From a checkpoint of a small image captioner.
Model: encoder arch vit, encoder activation gelu, encoder patch size [4, 4], encoder width 160, decoder width 384, decoder norm layernorm, decoder activation geglu.
Rows from block 2 of the text decoder of a small image captioner, named by matrix and row number. Rows with one number belong to one neuron. Each number is 128 + 32 x the weight over its row's rms, rounded and kept within 0 to 255. All counts start at 0. Numbers have three digits each.
After each neuron's rows are labels from the 100 texts, of 14976, where the neuron reaches its largest size: "tokens" is the input token at the peak. Only what is clearly more common there than usual is listed. The data: views of escape-time and Newton fractals. In brackets: how many of the 100, against the usual share in percent.
# gate: MLP gate (decoder.blocks.2.mlp.gate.weight, 1536x384), inputs 256-319
# fc1: MLP up (decoder.blocks.2.mlp.fc1.weight, 1536x384), inputs 256-319
# fc2: MLP down (decoder.blocks.2.mlp.fc2.weight, 384x1536, transposed), outputs 256-319

gate.415:128119106141159118120160121110077123058183128121144126159112108165154080127134132163110109167122129144159145147112110109116144087133102132096126132078129118079129171111101109132143186076165140
fc1.415:122154108151157144069121120129137096146118148155159150149165105098099123142171159141171101187100117100130107131149146072152145144134133128110133112107124115071147106108137050149077099068164174
fc2.415:134077129181098115104082058083133117123106152121080130126140123083105038129107110093152157124139058149135098138104101116118106145124119071109098144112102116137124141136109138103174126101122111
tokens: "l" (100 vs 5.6)

gate.248:149130095138121136103175046136127173054124097144129156049130123175157169155144153149118166165180128114093109176125126102121141155140152110113134110145143138179039084111115168131142112115124097
fc1.248:130090185148185125128106126141142134144120141178127142127106121199119111127214102093099141080162101101082108077121149086121131164134113075167084126094105187105159090123137200149098148110076090
fc2.248:068087058135089169119119169124082124168107170065120145123177078133123160116138104128158161198146141175128172092064162150124100139147141056178129119153099102124054122089131056141106153172171154
tokens: "s" (100 vs 7.9)

gate.121:153155134137128110137112145126166182125140123145132108124157125198101121120114112142157105116138155154191095115174166175135104151121092169083137062116108174139150070178129131153128111134130167
fc1.121:091154121132121102172141135150157146148160137166166087084147121158068068141146103127124171114161127116195125126106136134125151116152114138128100106144085165147088101149108127130140086100145131
fc2.121:150070130055164127096135047156140118101149159115133110138079122165114136095119120168151142183153095155086099130081076200111070168136117145105134140090111153150107146077091118121132151072095127
tokens: " " (100 vs 12)

gate.114:092139085123122111133188099091126114082207148122184131119125129117195178103143120152120111179116104113125122113167092090134128166126112151189180127141187166128119094175100155175161158192080086
fc1.114:099143120122149125114181082153130112027167132169203149094138142082169202127110131087138100143103113129124125073148040173130122119135138136186133127187188169157129109136110147167172131149118093
fc2.114:141143194142088108191121104145102123058092160119077141113143203120224122155135117139136215145080105100154119119148192140179094096109148159129167092141126141113088138149127166114145109195130106
tokens: "n" (100 vs 3.8)

gate.641:133136154118127106132136166147169148044187149143099103149192122108083101165107148141072131151145112117112145110147082128078130139151088155093102129162067156144176129139148148084090129140161155
fc1.641:141143135135139135145146132118102113091128086157147149148136110116066155159139131177157104136177142148130119103134095123124121077148114169160105165083095135091157055140097107109110151077142158
fc2.641:114159132160153093148154132085163108184117141151166057178130160145119133125132193088125118080100144125151120153069174108131094107143129112056133117117144100067124175086084123133112103143117162
tokens: "l" (100 vs 5.6)

gate.471:138116118155085136135127144150095137144101129138159124157134185139154144139138109019118141102117150098060138060112098087125110147151127114118131180091126149152186120126137151157185108099204133
fc1.471:133146107115109153094143153154100139099096158147120080128146139145189109096134099080104122112136125078089138122142096108167128086161159121168159130188166122108195170154125132098163128116125115
fc2.471:126119171104080105129135114158122104118153166114161165137174172149182181099147133164155139088146144146125114123168071149134095122085147136142182141072107179143160102152142100168112129120098200
tokens: "n" (100 vs 3.8)

gate.729:107153147071126155126104137113097114163144164099139080124089168142108149125124133126085089076154141095115134170112121159132095094133114170145175039151170134105111161134159151063146174179116085
fc1.729:161121065118128113091147116128106088124121118099120109105132117181135134159123111111135163123087148134129120124098193057149145143139135173131123152151110153125100125158135142121085111054087144
fc2.729:182098116140105204124093084127148114118119105139112095018106156111150140134068122162193143146129086117131184157159088157130106113087157122090093101148089113119162124105096072132104205178154137
tokens: "n" (100 vs 3.8)

gate.65:150136116128132129104186043152121119187170083090129107148136095109115116063075163158123140189128127181126126113111158105137215150188170148108178164122150102112129123125134075089150104144097125
fc1.65:113125113098130171111165138144129089180174108113100067070175128178101185144112111125170125178154111092235136161197136162124100145104122175165124111170136160157151134117163131152109167100118075
fc2.65:226115152169135104090124107142178123168105111094144100046119088107159143090090110158104117137096122167099160088113123109129130081146104146037141074153071124096145124143139075115098146128059156
tokens: " " (100 vs 12)

gate.580:128103166087113145095177160121098127129090108175116120114079086127075115167137134155111120141127147158144135148127139133143116173175141139106135145073099149204166113145096094124082143131196179
fc1.580:121107143085131111162114168114096077126094088069075170135162120096162103148148122178132101124144111157114129141126160135096033128135203101091147131014128077136178193135131119090132113140155139
fc2.580:127141170116153057083100172111119111121110173142211104079122119161156177115150086108081146163156123152093134113079125135152184128143131104157088070140113124140151145100123078170171152137062190
tokens: "n" (100 vs 3.8)

gate.373:104137141147148096129122109157180126134165163147102110083142127125081095118128142164075142132145130137154117142122132192150130136129139130117141145193075165149131045127121069127142113095092105
fc1.373:182116094101140161084131159126157087080090097119100131158120110129083093104136146136087098155142099112142166112140191089115140188161131118176123107183206090111137088159127151090119063214163190
fc2.373:087171132126140167131138120190133120072113103138101123094088050151161240136132129104099143127052175144167112104105101152128109106116144103129142130080099130181108103128077122132116106100113123
tokens: " " (100 vs 12)

gate.466:121105116131147146174141112149154126141099095076128152133177146142088137171131076059119159114137030153071094097091150206110135107118135140096112104159095125100084120180148127127078183146141128
fc1.466:123123133091122158137101108145153132068138174160065117131089154090107136105149136165163139113106115079129177126085107093077175166093130098108182120139138106130141166136114166135168173088102140
fc2.466:144175125151123198068149112138139130125080135162164133080163152103114093071060189180110186150110144112093111154158158117168170177103099094089159142167185167108076118164134117103084098131195136
tokens: "n" (94 vs 3.8)

gate.90:121101148128123117108099095146159104139083154060125171132092131126095141125105073125108103173092136076103153091134131096113153094176061145097107133083145123145109113110108115121147130083137100
fc1.90:114081109070145091069111166123064156140147131087194183073142128091102138114139109152087125186177099108212107109175156090087143092139098088132168138080162071126144164183137103100186133142056104
fc2.90:152137092164139090136122107159110143121070094166114072126105101094100175105097088154209126112110102172037141112124177101183148083120168159122127069195179136115062118102176116180146159118137102
tokens: "s" (94 vs 7.9)